Rows from block 3 of the image encoder of a small contrastive image-text model, named by matrix and row number. Rows with one number within an expert belong to one neuron, the router's apart. Each number is 50 + 12 x the weight over its row's rms, rounded and kept within 0 to 99. All counts start at 0.
Before each expert's rows are labels from the 100 images, of 14976, where the router gives the expert most weight on average: "peak on" is the class under the peak. Only what is clearly more common there than usual is listed. The data: rendered made-up planets. In brackets: how many of the 100, against the usual share in percent.
# router: router (encoder.blocks.3.mlp.router.weight, 8x384), inputs 192-287
# up: expert up (encoder.blocks.3.mlp.up, 8x192x384), inputs 192-287
# down: expert down (encoder.blocks.3.mlp.down, 8x384x192, transposed), outputs 192-287

# expert 6
peak on: planet (60 vs 23.6)
router.6:52 84 47 32 30 39 49 56 32 66 42 44 50 47 40 54 36 43 57 49 58 50 51 65 44 63 48 48 52 62 54 32 58 59 50 46 36 61 40 35 31 59 38 58 61 62 67 78 59 51 48 58 50 31 46 46 54 65 56 35 47 48 69 30 61 50 61 38 51 60 41 19 57 43 57 41 57 55 46 42 58 60 35 66 49 50 47 46 39 57 47 66 51 66 50 36
up.0:44 29 39 46 51 30 57 41 67 66 39 57 37 59 49 42 68 55 50 47 45 70 51 34 44 53 39 25 26 34 57 49 32 30 65 44 71 38 30 50 63 56 57 31 41 67 57 25 31 63 68 48 50 58 53 38 23 44 53 40 44 17 63 61 63 56 55 40 57 46 67 64 59 53 34 50 52 50 78 71 45 33 38 42 32 52 63 59 41 50 64 31 68 36 45 45
down.0:73 62 49 83 42 47 29 76 41 62 66 45 45 61 46 52 53 56 59 51 56 69 71 44 55 58 62 74 64 59 26 44 62 80 40 43 36 48 57 38 68 61 63 41 66 49 50 48 59 43 43 45 32 69 58 39 70 58 50 62 17 36 42 56 65 43 39 55 50 61 50 25 42 48 71 51 45 60 69 53 55 53 61 56 42 68 47 54 39 54 39 50 63 40 43 59
up.1:73 66 29 40 73 40 53 37 92 48 65 62 35 55 52 56 69 35 67 44 59 53 51 44 41 49 62 39 47 49 55 42 48 21 64 47 67 35 53 56 49 48 51 32 57 48 42 45 31 70 48 51 61 62 50 40 35 37 50 47 52 55 52 59 62 63 55 42 64 22 45 62 63 36 43 56 48 28 41 57 47 51 50 32 49 55 52 47 41 42 53 60 41 47 54 77
down.1:56 47 63 65 65 63 62 46 61 25 31 45 43 50 62 58 57 38 59 33 47 34 53 45 31 37 53 29 47 38 50 48 48 45 54 22 67 39 50 66 57 51 59 25 36 49 56 42 47 65 57 61 44 70 44 58 56 28 37 30 44 25 47 62 56 36 63 59 65 36 69 58 51 43 31 48 60 32 55 48 52 42 50 45 37 41 50 34 45 39 40 58 46 44 46 66
up.2:65 44 52 63 69 55 46 47 53 23 66 49 41 40 44 45 64 39 41 57 27 47 52 57 56 51 41 45 36 32 43 81 54 45 35 25 40 56 60 36 50 47 60 50 42 58 51 52 54 76 38 57 43 33 26 74 65 24 53 53 56 31 48 41 59 36 35 56 52 40 61 58 57 59 34 51 25 61 57 57 60 51 42 44 44 49 63 30 50 58 46 25 61 61 39 53
down.2:72 55 78 70 48 42 34 46 31 18 43 31 23 41 43 51 55 58 67 60 53 73 50 56 61 49 31 49 44 50 30 39 44 44 43 49 42 46 75 44 37 55 67 62 50 41 32 45 71 70 56 64 56 49 43 61 49 54 44 45 58 55 49 40 40 65 23 32 33 36 69 27 36 57 47 45 23 69 52 55 52 50 61 73 66 56 46 60 71 48 59 40 36 66 27 48
up.3:49 52 43 44 63 60 52 45 73 25 53 47 48 47 49 33 54 70 45 45 43 40 46 59 52 49 53 41 56 44 57 50 61 52 53 38 41 36 67 63 40 53 77 45 62 53 38 51 46 53 45 48 29 59 53 53 50 40 59 47 58 45 48 43 41 32 40 75 43 24 63 66 44 39 32 43 51 37 42 69 62 63 67 23 75 37 74 48 61 54 51 40 50 54 62 45
down.3:47 36 54 34 46 40 46 63 47 57 71 35 33 21 51 43 44 37 40 55 50 53 28 51 54 40 48 40 45 55 59 51 49 30 60 56 58 55 41 56 73 34 62 54 48 76 22 42 51 37 53 53 57 37 65 31 56 55 64 42 54 34 45 45 54 31 46 76 41 47 44 47 26 74 38 43 45 68 49 31 52 32 61 51 56 59 54 53 57 42 54 20 37 47 54 45
up.4:71 46 37 67 70 38 68 31 77 62 64 54 24 50 46 54 54 51 53 55 47 48 42 38 44 60 59 40 55 39 61 54 47 21 65 47 58 45 38 49 35 38 37 30 37 28 44 35 31 56 56 30 57 46 56 47 37 39 33 67 41 51 45 56 67 57 64 34 56 33 62 73 58 38 39 64 43 39 57 45 24 52 58 36 48 53 40 39 39 33 53 57 39 58 63 79
down.4:37 54 42 69 51 66 59 33 64 56 38 58 65 56 56 57 48 33 47 35 60 51 54 60 43 52 50 41 68 63 40 48 41 44 46 58 78 37 70 70 42 31 47 45 48 30 54 45 42 71 67 57 43 76 44 54 38 50 46 54 46 26 44 61 34 50 59 55 56 23 53 58 41 36 45 57 42 37 42 36 47 53 34 40 29 50 37 50 49 55 43 66 62 52 25 64
up.5:47 51 34 50 37 43 69 30 38 56 35 44 48 45 57 48 60 40 62 44 86 70 30 46 59 64 41 51 57 56 51 44 43 48 24 71 50 40 34 63 31 61 34 38 47 36 45 32 35 40 34 49 50 65 28 29 64 65 71 57 54 37 57 49 69 47 69 51 60 53 36 56 47 42 50 62 66 53 44 58 49 77 48 41 56 56 34 72 43 54 54 69 57 60 51 42
down.5:18 55 63 53 48 45 73 47 76 39 57 50 44 52 43 48 59 47 55 52 40 54 34 57 39 45 70 44 38 41 59 54 36 37 31 49 60 54 15 59 48 44 51 53 41 53 32 41 45 39 53 60 54 21 58 42 55 68 37 65 45 45 67 66 73 57 71 61 60 54 59 58 47 65 56 58 37 56 59 34 51 42 40 50 54 68 37 51 40 46 47 33 62 54 51 36
up.6:41 49 48 43 57 53 37 34 65 35 53 39 49 45 63 42 52 55 62 42 34 38 45 58 58 55 43 28 60 31 71 57 69 33 58 51 43 23 54 63 45 48 64 43 52 46 41 34 46 54 54 48 68 53 38 60 38 55 62 62 60 44 50 41 37 43 41 62 52 33 68 68 47 27 24 62 52 39 67 79 58 42 58 35 52 39 49 50 70 53 51 37 57 61 63 43
down.6:31 35 36 59 43 37 43 62 47 52 41 50 47 44 86 64 59 42 61 48 37 73 36 38 44 33 51 33 38 46 48 55 51 26 34 43 41 43 18 78 52 53 51 35 44 48 40 43 36 52 46 42 62 38 63 50 59 65 64 46 54 44 58 43 44 49 61 54 49 67 43 46 45 38 30 45 37 67 62 61 36 47 62 43 77 67 60 51 53 55 74 54 38 41 43 31
up.7:67 46 51 54 64 63 54 35 56 36 56 41 49 53 46 43 43 46 34 57 43 64 56 45 58 49 53 27 37 21 32 54 55 40 44 54 48 22 50 45 42 39 57 37 49 55 36 45 44 65 43 38 71 41 26 45 73 58 47 52 55 46 56 65 60 40 63 54 51 48 58 94 47 45 37 48 44 59 52 54 39 34 50 59 41 64 65 48 49 45 43 33 38 37 36 54
down.7:60 62 72 46 16 47 56 58 42 66 51 42 44 57 39 62 42 52 47 54 45 66 50 58 42 62 46 55 63 59 51 24 57 50 42 61 39 68 35 44 48 53 49 51 52 45 48 61 59 28 53 70 54 36 56 47 63 67 71 62 62 53 45 45 69 58 44 39 48 37 36 48 64 60 49 38 60 54 38 50 63 54 45 47 46 58 43 51 59 54 54 46 45 37 29 53

# expert 5
peak on: planet (89 vs 23.6)
router.5:37 38 50 68 59 43 50 55 36 37 50 43 59 63 76 38 57 29 55 39 59 58 57 53 48 45 42 57 33 32 36 83 61 53 41 48 41 62 52 40 84 39 38 62 42 39 41 55 45 40 48 46 47 29 64 62 71 49 47 47 64 58 39 43 40 43 49 49 60 66 43 51 38 56 51 53 39 56 46 65 38 62 40 66 30 65 43 45 46 39 56 38 47 45 47 42
up.0:42 66 48 51 31 51 60 51 51 55 41 60 41 52 33 52 60 42 57 63 51 54 53 57 48 65 46 27 58 68 43 31 25 27 47 66 55 26 54 83 42 45 46 23 56 60 28 64 70 61 62 54 58 53 29 50 62 57 53 43 63 35 52 49 65 58 56 47 68 40 32 53 40 51 40 42 36 51 61 68 37 45 56 42 56 43 43 62 52 49 47 58 69 50 47 50
down.0:34 74 48 51 35 57 56 55 54 59 36 46 36 33 41 34 30 65 63 52 50 35 45 61 34 58 29 52 48 57 45 23 44 39 67 56 68 42 38 59 38 63 50 51 46 50 57 58 61 41 52 57 65 50 57 39 50 73 39 63 41 36 52 67 48 64 68 59 39 32 68 52 25 52 57 39 88 56 40 33 34 62 55 69 47 49 34 52 37 65 54 41 54 56 56 51
up.1:51 44 43 64 67 62 83 28 60 47 34 53 54 57 54 52 52 48 59 48 49 44 49 32 38 20 66 51 49 37 59 46 55 43 38 57 60 29 44 52 48 66 43 45 34 36 48 33 32 49 41 44 51 45 39 54 66 51 45 56 50 55 51 44 53 63 45 54 50 55 48 79 43 41 50 60 23 39 48 84 38 31 56 45 33 37 49 54 45 48 39 41 33 43 67 61
down.1:54 55 62 62 27 47 51 45 56 64 77 72 53 50 60 44 28 39 62 59 54 52 45 51 51 38 50 42 44 41 60 81 39 45 57 56 42 48 48 45 60 39 61 53 29 59 49 63 50 48 65 52 28 35 50 66 50 31 39 58 30 46 34 58 71 40 66 37 59 62 77 58 23 56 55 40 61 49 44 30 61 57 33 46 67 24 62 54 43 51 46 52 61 35 59 56
up.2:40 49 44 60 64 52 87 52 43 45 39 53 48 86 78 60 50 49 60 35 91 41 68 40 45 53 53 49 59 40 61 53 35 52 31 74 54 66 67 53 59 33 26 43 42 44 39 33 49 21 52 40 47 77 42 63 64 50 23 57 45 56 47 54 30 54 61 35 54 48 61 60 52 37 45 54 34 25 39 53 41 53 63 47 37 54 62 70 46 52 60 68 32 42 56 49
down.2:45 36 52 14 47 44 39 50 51 34 45 56 70 58 42 72 62 58 65 55 48 20 68 37 60 75 54 37 40 55 56 23 71 63 47 43 14 62 48 43 51 63 65 45 52 52 43 44 60 35 53 48 69 55 41 39 58 59 35 58 58 41 47 22 54 41 49 59 47 53 34 49 62 55 46 44 52 49 46 58 57 45 40 29 29 42 50 64 32 43 35 42 51 74 60 43
up.3:42 41 39 27 43 49 39 46 51 49 52 41 45 35 42 55 33 41 53 61 33 55 42 60 46 58 39 32 56 51 46 43 51 50 69 46 59 63 55 50 29 51 69 50 49 70 46 52 33 50 53 59 49 37 37 61 25 25 51 56 48 46 45 54 53 29 23 68 36 40 48 45 55 36 36 53 56 44 43 70 59 37 45 40 53 48 56 60 59 54 60 52 55 45 52 54
down.3:44 53 62 40 43 65 57 38 70 31 41 65 50 52 50 65 59 59 51 56 47 57 45 38 28 63 67 29 45 49 53 32 33 43 57 33 50 33 61 69 42 51 68 31 50 53 33 30 45 51 49 49 80 60 60 54 30 35 58 50 31 44 45 35 21 47 51 68 53 62 34 55 43 39 56 58 45 46 69 43 62 35 57 49 69 56 47 25 50 53 45 50 53 56 53 69
up.4:35 32 31 42 64 53 69 53 60 74 29 46 67 76 63 76 48 50 51 30 58 51 51 21 28 47 63 65 46 43 84 47 39 56 41 76 44 40 40 39 65 50 21 48 39 57 47 30 39 28 65 41 59 61 63 49 41 52 41 52 46 45 52 55 28 51 43 29 44 45 41 34 62 39 39 49 55 35 44 49 57 64 48 54 59 40 59 67 54 54 46 55 44 56 78 44
down.4:50 41 68 23 62 48 43 56 17 40 28 58 72 52 53 57 53 66 64 40 29 33 57 36 54 74 71 57 48 52 40 50 81 66 48 57 33 67 61 44 40 58 51 57 67 39 49 54 79 25 56 57 66 85 47 36 47 49 57 49 46 46 31 38 40 41 44 51 46 38 44 55 57 47 61 49 56 36 37 63 75 56 35 42 53 50 61 61 48 55 46 49 68 63 63 53
up.5:60 29 57 46 59 53 48 49 66 58 53 46 62 59 68 81 53 62 48 50 43 47 81 28 40 22 57 44 55 60 48 41 46 45 53 40 52 62 63 58 50 47 48 38 43 58 28 52 50 47 59 34 53 45 55 59 30 38 47 64 32 40 45 53 47 27 34 57 39 43 50 59 61 46 42 29 62 45 48 34 65 31 46 31 53 72 57 53 46 43 29 47 39 51 62 51
down.5:42 50 40 43 49 42 71 69 52 72 55 45 36 71 55 26 58 36 49 54 52 33 43 33 45 25 47 59 54 33 83 31 46 46 31 57 43 47 47 47 63 50 48 56 47 67 41 46 69 27 52 59 47 57 44 39 46 42 68 50 61 64 47 48 35 46 53 58 57 40 40 64 36 57 61 52 58 19 39 33 61 64 54 41 56 41 56 28 45 31 54 46 71 42 45 41
up.6:45 67 49 51 59 40 61 48 49 48 19 51 38 41 51 54 34 36 59 28 44 38 63 47 25 57 48 34 66 44 50 26 57 42 50 24 39 60 58 44 47 47 39 56 55 60 64 72 47 42 33 46 64 25 30 60 71 59 44 66 58 38 46 30 57 43 23 61 29 52 34 50 60 28 51 47 29 40 63 46 50 52 55 50 65 52 56 48 36 50 56 56 51 69 46 45
down.6:71 78 62 72 53 44 38 57 40 52 67 58 37 52 50 35 41 44 43 65 60 60 69 63 67 49 26 76 61 49 35 71 39 39 52 56 35 43 46 68 50 55 47 77 51 53 33 61 48 68 36 60 55 44 49 61 42 52 42 37 42 54 55 32 53 55 43 28 65 43 48 29 34 54 63 39 43 47 34 44 42 59 48 96 52 58 41 56 48 44 44 57 35 43 42 49
up.7:55 38 52 53 70 42 54 48 40 39 41 42 45 61 50 63 47 37 65 50 31 38 61 39 45 65 55 50 65 75 58 47 58 44 42 39 49 72 61 81 58 50 37 71 64 36 55 71 65 43 43 45 52 25 33 69 53 52 47 60 64 46 40 51 52 44 55 54 33 40 28 42 73 48 35 47 53 46 47 56 46 50 75 56 63 75 34 56 28 62 48 39 62 62 70 72
down.7:58 55 56 63 63 51 55 52 34 38 60 40 31 43 46 46 57 49 69 37 39 71 67 55 48 52 47 61 67 44 31 58 32 52 59 66 63 59 49 48 39 59 50 75 61 37 50 56 36 45 69 43 55 34 56 61 46 46 53 50 49 72 64 42 63 66 32 18 42 39 55 43 58 49 55 39 45 45 58 47 26 49 45 68 37 62 34 36 46 51 43 67 41 66 39 57

# expert 2
peak on: planet (56 vs 23.6)
router.2:64 25 38 48 54 49 62 53 46 60 74 49 53 63 45 47 55 68 50 63 28 43 42 34 40 39 44 43 55 54 54 62 48 46 55 35 58 43 67 48 52 61 49 36 51 50 41 52 58 33 62 62 49 48 56 52 34 26 53 85 66 61 37 35 41 58 43 58 50 49 43 57 55 44 35 34 74 41 39 56 62 40 55 39 55 57 35 34 61 42 36 37 41 52 65 42
up.0:64 33 51 59 41 64 50 71 37 44 67 47 40 41 59 39 51 73 58 60 48 45 52 67 44 46 36 29 61 51 33 48 29 59 52 63 65 40 70 52 35 49 43 30 52 56 35 57 60 28 62 43 45 63 56 60 61 27 46 68 46 45 39 32 48 50 58 60 45 44 33 59 39 53 58 37 63 45 41 51 50 43 76 44 68 58 34 82 56 63 39 41 54 57 39 30
down.0:55 40 32 43 53 63 69 37 36 61 42 31 52 29 49 55 41 58 55 33 31 72 48 64 48 46 46 41 58 67 35 47 45 62 59 41 69 59 46 73 40 54 53 19 50 33 61 61 42 64 51 38 49 59 46 23 47 65 53 47 65 56 60 63 55 72 37 68 45 52 53 47 51 50 32 32 56 53 62 72 42 28 58 45 58 80 47 53 51 50 60 57 57 41 59 67
up.1:70 56 55 53 47 52 73 19 52 55 69 36 59 67 47 57 55 49 61 74 45 49 37 53 43 41 69 41 49 33 54 46 27 65 34 45 41 41 53 43 42 50 63 52 31 42 33 58 60 50 34 53 38 63 44 56 40 43 73 53 54 69 52 39 58 57 47 49 68 34 61 68 63 70 51 40 68 31 44 46 51 43 59 44 50 38 61 26 70 72 38 38 61 57 48 26
down.1:52 51 43 37 59 45 36 49 59 71 58 50 26 47 39 61 60 67 63 45 47 47 51 62 31 63 53 33 67 56 54 18 50 46 78 37 63 65 24 42 46 53 48 16 53 42 55 37 56 68 65 55 37 39 56 51 32 54 40 65 66 23 35 56 64 57 38 52 39 32 55 49 57 32 25 30 75 58 60 66 46 34 57 28 55 39 52 52 63 51 63 57 62 54 53 64
up.2:44 52 59 54 54 75 42 48 61 36 45 65 49 55 54 42 42 40 51 33 67 61 72 44 60 64 52 54 28 54 53 63 60 28 53 55 36 52 53 43 72 43 42 55 34 60 58 40 55 43 41 35 57 75 56 39 64 40 25 43 47 42 46 49 51 44 63 34 53 34 46 52 57 51 57 53 44 62 34 47 54 58 38 58 46 48 79 62 45 58 46 65 67 35 39 48
down.2:33 41 53 28 63 58 38 73 52 51 59 49 38 34 50 74 55 71 56 48 56 39 61 32 57 45 54 55 68 36 51 20 56 49 42 44 32 36 41 47 53 28 50 58 48 52 39 39 59 55 44 49 59 61 56 50 14 70 59 58 34 29 36 59 66 54 55 61 62 40 15 49 40 39 58 59 57 40 30 57 46 40 35 62 65 66 46 56 35 07 43 46 55 51 55 53
up.3:45 35 50 50 63 46 48 56 34 36 52 42 60 42 52 44 69 65 44 47 36 67 49 61 46 47 35 59 69 59 43 58 44 52 53 58 60 42 59 48 41 60 60 53 51 56 55 67 62 22 55 70 40 55 36 60 48 46 40 57 56 61 45 63 48 74 56 44 54 53 24 47 44 44 59 19 74 55 39 56 42 63 61 47 68 59 53 55 57 43 38 61 55 35 56 48
down.3:59 42 43 34 38 33 40 53 25 39 24 35 48 51 56 67 44 48 67 40 50 51 28 49 31 69 43 51 38 46 60 39 50 39 53 59 47 49 48 61 34 59 59 42 58 47 50 57 34 51 54 47 50 80 41 49 60 77 40 58 62 73 61 38 34 66 41 54 53 59 61 58 54 35 42 48 60 54 59 51 37 27 47 57 44 71 51 36 45 52 43 67 38 30 36 67
up.4:56 37 32 51 45 53 68 56 38 50 43 43 60 55 68 53 70 62 56 58 46 57 41 74 60 59 56 45 66 54 35 65 34 50 57 74 61 58 52 61 45 54 54 44 64 43 34 47 73 28 57 57 57 46 47 63 49 39 38 66 52 67 46 47 35 71 64 47 45 61 42 58 57 58 54 21 72 55 53 65 52 49 88 46 68 54 34 70 55 55 43 48 67 65 53 35
down.4:48 61 42 24 53 49 54 43 44 58 46 41 40 32 48 71 43 70 47 31 31 63 33 51 45 48 62 48 53 38 54 47 61 45 69 47 42 49 41 67 32 52 53 28 77 44 57 57 43 42 33 53 38 47 59 50 48 44 39 55 75 59 63 58 70 65 47 62 45 57 63 50 58 33 24 27 60 56 68 49 13 45 51 45 55 82 53 59 51 59 59 68 53 38 50 50
up.5:52 38 45 52 56 48 64 49 38 49 50 39 40 49 51 62 63 67 40 39 39 45 30 69 58 55 46 43 64 58 50 55 44 54 39 60 81 51 63 66 48 66 50 51 69 39 48 52 86 40 59 70 43 49 45 71 55 47 45 55 60 59 61 46 40 65 68 34 68 56 34 58 58 50 43 36 62 54 61 65 51 37 65 47 61 70 49 57 61 60 39 51 59 68 42 39
down.5:69 35 37 36 43 41 37 63 46 67 43 41 61 48 63 62 47 53 65 25 46 48 35 67 57 63 48 41 68 62 55 64 29 57 63 63 59 60 56 71 45 59 31 51 62 46 52 62 40 59 39 54 52 51 75 31 45 49 61 54 68 53 53 53 47 57 36 53 45 60 53 50 40 50 35 13 70 66 70 53 40 46 69 54 53 77 43 53 63 59 57 72 45 19 48 62
up.6:40 45 43 36 55 60 32 59 63 49 33 66 51 47 40 44 42 39 34 50 68 34 43 32 54 71 41 47 20 56 57 43 66 24 55 70 49 55 48 50 54 28 59 66 35 49 62 36 52 51 45 38 67 58 31 39 73 52 54 43 52 46 52 43 47 46 59 33 48 37 42 70 42 57 43 72 44 43 41 49 48 67 23 42 61 31 66 71 58 43 32 53 67 51 58 45
down.6:46 42 22 60 41 56 43 62 55 42 47 45 52 61 59 29 55 45 53 50 38 47 55 45 43 45 31 64 39 61 75 40 28 47 45 45 48 34 67 58 74 65 33 65 61 47 52 44 52 44 55 33 53 52 56 54 62 47 39 67 37 61 52 26 71 59 45 37 52 37 60 48 45 43 61 62 45 53 56 42 40 59 46 70 56 59 42 64 43 57 57 44 49 53 61 51
up.7:68 47 44 37 50 45 61 40 43 51 67 36 61 76 49 54 54 63 64 65 38 55 38 58 51 45 77 48 42 56 50 54 31 52 37 33 34 50 41 43 30 56 56 49 25 58 37 45 58 44 29 53 26 39 32 57 47 33 80 59 50 51 53 42 57 55 59 34 58 50 58 54 48 66 52 31 67 36 46 46 44 49 62 53 43 67 41 41 66 74 40 41 56 58 59 30
down.7:44 53 48 34 46 58 58 52 54 62 55 43 40 57 58 63 61 38 63 57 38 48 46 50 44 55 45 40 71 55 52 11 53 39 67 53 70 56 30 54 36 47 56 25 50 40 62 63 39 47 56 43 42 43 61 61 32 64 57 64 61 31 36 66 49 57 48 53 42 52 57 51 69 42 21 48 51 56 64 60 38 33 58 34 59 79 45 48 67 53 61 60 43 47 46 57

# expert 3
peak on: ring (36 vs 2.8)
router.3:62 56 65 64 59 54 37 37 64 49 36 61 28 42 20 41 34 43 37 47 51 60 52 69 40 68 56 47 37 37 44 34 44 28 50 47 65 56 61 43 40 29 63 45 28 30 48 41 48 80 59 55 51 77 41 44 48 53 36 45 46 60 56 48 68 58 41 45 55 36 58 60 72 61 47 65 37 33 41 37 50 59 40 51 41 34 58 48 48 45 38 78 68 27 31 65
up.0:34 37 60 40 52 38 41 44 39 56 27 47 43 48 47 57 42 61 28 31 54 53 64 42 47 67 54 14 55 51 45 37 54 36 49 67 46 83 62 48 49 47 43 31 69 44 59 53 59 59 63 62 48 53 61 49 81 57 52 61 55 25 61 45 55 52 46 60 39 38 45 44 53 61 06 54 69 46 46 55 40 27 56 32 58 43 42 62 60 59 52 59 54 59 68 44
down.0:54 47 46 23 40 48 78 48 46 49 58 69 42 56 40 46 48 22 58 44 46 62 45 78 66 38 48 19 34 63 58 51 39 44 38 57 61 42 44 48 57 46 63 31 46 70 34 36 70 37 71 56 48 69 68 62 41 20 53 58 70 66 49 58 46 49 47 49 49 46 62 51 39 68 39 53 48 53 35 48 43 35 43 63 70 41 56 55 57 43 56 74 67 51 30 55
up.1:38 52 49 27 51 45 55 55 46 61 29 46 64 41 27 57 45 45 48 50 49 50 56 32 45 53 47 30 47 50 42 45 53 55 56 42 55 59 51 52 44 60 60 34 58 44 63 59 52 34 66 40 39 22 50 52 61 62 45 49 46 10 58 44 47 38 47 69 39 43 36 37 52 55 23 60 44 59 64 55 61 44 55 30 51 67 51 49 62 57 50 51 53 62 61 37
down.1:61 35 65 51 34 51 43 54 38 28 54 47 45 34 45 45 47 40 51 48 61 72 49 42 61 68 26 43 55 39 43 38 50 45 58 60 69 49 50 57 54 48 29 26 58 46 41 74 49 54 62 70 63 44 45 51 50 56 42 35 72 41 57 59 45 57 70 43 53 34 72 54 39 51 45 57 53 49 65 57 45 32 63 50 56 56 34 56 32 80 59 47 30 43 32 42
up.2:60 62 29 61 58 63 82 36 78 64 49 47 39 56 57 47 64 26 56 39 57 42 38 58 48 36 52 39 60 45 55 50 43 38 48 51 77 46 36 64 59 50 28 57 47 46 71 48 22 53 37 49 55 56 53 44 76 39 37 54 46 55 65 69 64 67 70 45 59 36 57 71 47 34 59 52 47 37 51 61 33 41 50 44 39 54 31 58 32 39 65 40 42 48 48 50
down.2:47 70 42 69 37 56 56 39 56 71 65 56 48 66 65 35 51 37 56 39 37 54 59 46 43 40 49 53 56 48 62 68 49 56 49 65 53 52 54 59 62 53 43 34 45 38 83 48 49 52 61 47 29 52 60 75 35 36 42 48 58 58 52 49 52 63 59 25 49 50 50 52 45 25 58 64 59 36 45 46 52 58 39 63 47 38 46 54 30 40 64 48 35 46 65 46
up.3:45 61 59 43 43 54 23 53 54 50 34 39 54 29 68 56 20 52 52 57 52 40 43 42 54 62 50 35 53 48 37 41 53 67 42 37 56 62 55 47 52 52 64 50 60 72 35 60 60 43 56 43 68 47 37 67 28 61 46 41 52 33 35 50 47 29 48 71 15 41 49 37 46 42 38 52 67 43 47 55 51 52 45 35 70 37 61 48 59 42 51 63 56 55 62 45
down.3:49 28 51 49 70 46 56 56 49 28 43 48 47 35 52 50 73 54 43 45 54 50 57 58 56 46 58 31 42 63 54 46 55 58 69 44 70 49 40 54 69 26 63 24 55 48 54 47 45 79 50 49 47 60 42 56 28 45 62 76 74 36 38 55 60 42 41 72 32 36 51 48 39 34 29 49 55 38 53 79 40 29 67 40 40 45 43 49 62 44 48 27 50 47 38 67
up.4:39 48 34 50 54 59 23 50 51 49 49 35 54 54 67 49 31 51 49 60 43 51 29 49 39 70 47 26 44 46 36 67 65 54 43 39 44 50 67 47 61 70 74 30 54 44 28 47 60 47 46 52 54 34 44 65 55 74 52 58 53 46 33 41 41 30 46 58 34 43 39 30 39 40 42 42 45 50 44 58 57 64 56 33 61 31 72 55 54 35 58 51 65 47 50 45
down.4:52 56 40 37 62 45 35 53 55 52 67 44 48 37 49 30 64 60 41 57 21 58 38 54 41 53 44 38 56 55 41 49 54 61 70 55 54 50 51 57 54 53 54 43 50 51 66 36 46 45 58 38 62 63 46 49 43 59 43 63 55 29 53 46 63 49 30 71 38 32 59 32 48 49 26 45 67 37 47 63 41 47 41 33 48 59 57 22 53 50 61 43 66 52 41 71
up.5:46 19 71 31 55 38 31 63 30 33 59 34 49 50 42 37 50 71 33 45 75 44 43 56 56 58 37 49 32 42 53 57 47 54 45 62 47 43 56 57 69 45 51 45 44 40 35 48 50 41 50 60 59 62 47 44 68 53 42 54 70 60 37 53 39 46 47 53 52 64 45 53 42 79 47 56 71 57 34 44 47 48 55 56 51 48 56 52 67 46 50 36 55 47 54 56
down.5:61 46 60 31 57 47 43 64 41 41 38 44 58 34 38 67 35 55 48 39 41 59 51 65 48 61 40 48 60 59 36 50 44 51 40 55 50 67 38 41 51 77 52 33 54 51 42 50 68 32 49 66 58 35 53 44 55 43 50 57 66 47 75 40 39 70 52 60 40 44 31 49 46 54 42 34 60 53 72 47 39 38 57 40 45 43 52 49 60 68 43 54 33 68 52 64
up.6:67 56 56 73 62 55 61 39 73 59 44 56 32 43 41 50 73 49 57 48 44 67 51 57 54 35 58 27 58 49 68 69 56 35 57 39 59 41 40 54 55 49 52 38 48 40 55 41 40 52 62 59 37 38 61 37 42 32 26 39 35 30 54 63 45 62 56 43 57 18 82 60 63 45 39 46 50 35 81 58 38 39 62 52 36 48 42 47 53 53 60 52 43 27 50 65
down.6:56 64 50 64 57 41 62 31 50 47 40 46 42 28 72 47 43 35 56 42 44 47 56 33 43 44 49 65 38 64 39 94 64 55 47 42 50 59 69 54 61 41 48 62 71 40 78 62 45 42 48 59 52 58 41 54 57 65 59 50 58 77 52 42 42 59 41 30 39 37 78 47 49 51 56 46 45 59 39 69 46 37 67 59 47 52 51 56 40 45 50 62 50 42 53 47
up.7:57 46 53 45 39 26 67 43 59 60 35 34 58 59 42 47 66 57 54 54 61 47 29 48 38 57 63 51 90 63 69 38 41 40 49 59 53 54 38 41 36 60 31 32 52 61 42 47 63 48 51 54 57 32 57 51 48 47 62 44 46 49 82 39 48 59 54 29 53 36 31 53 68 45 48 27 59 43 72 48 58 59 62 34 50 40 52 63 60 59 48 58 48 58 57 43
down.7:41 52 42 59 44 60 64 51 63 51 52 51 47 72 70 35 43 47 50 50 59 44 57 45 54 46 52 40 26 31 50 66 32 38 38 30 63 38 59 63 66 37 62 41 31 36 63 52 41 61 38 35 45 56 34 59 57 46 33 46 47 39 56 71 64 31 50 34 44 54 61 62 59 41 45 60 45 36 33 34 52 51 19 56 36 27 51 43 25 44 59 51 47 27 55 72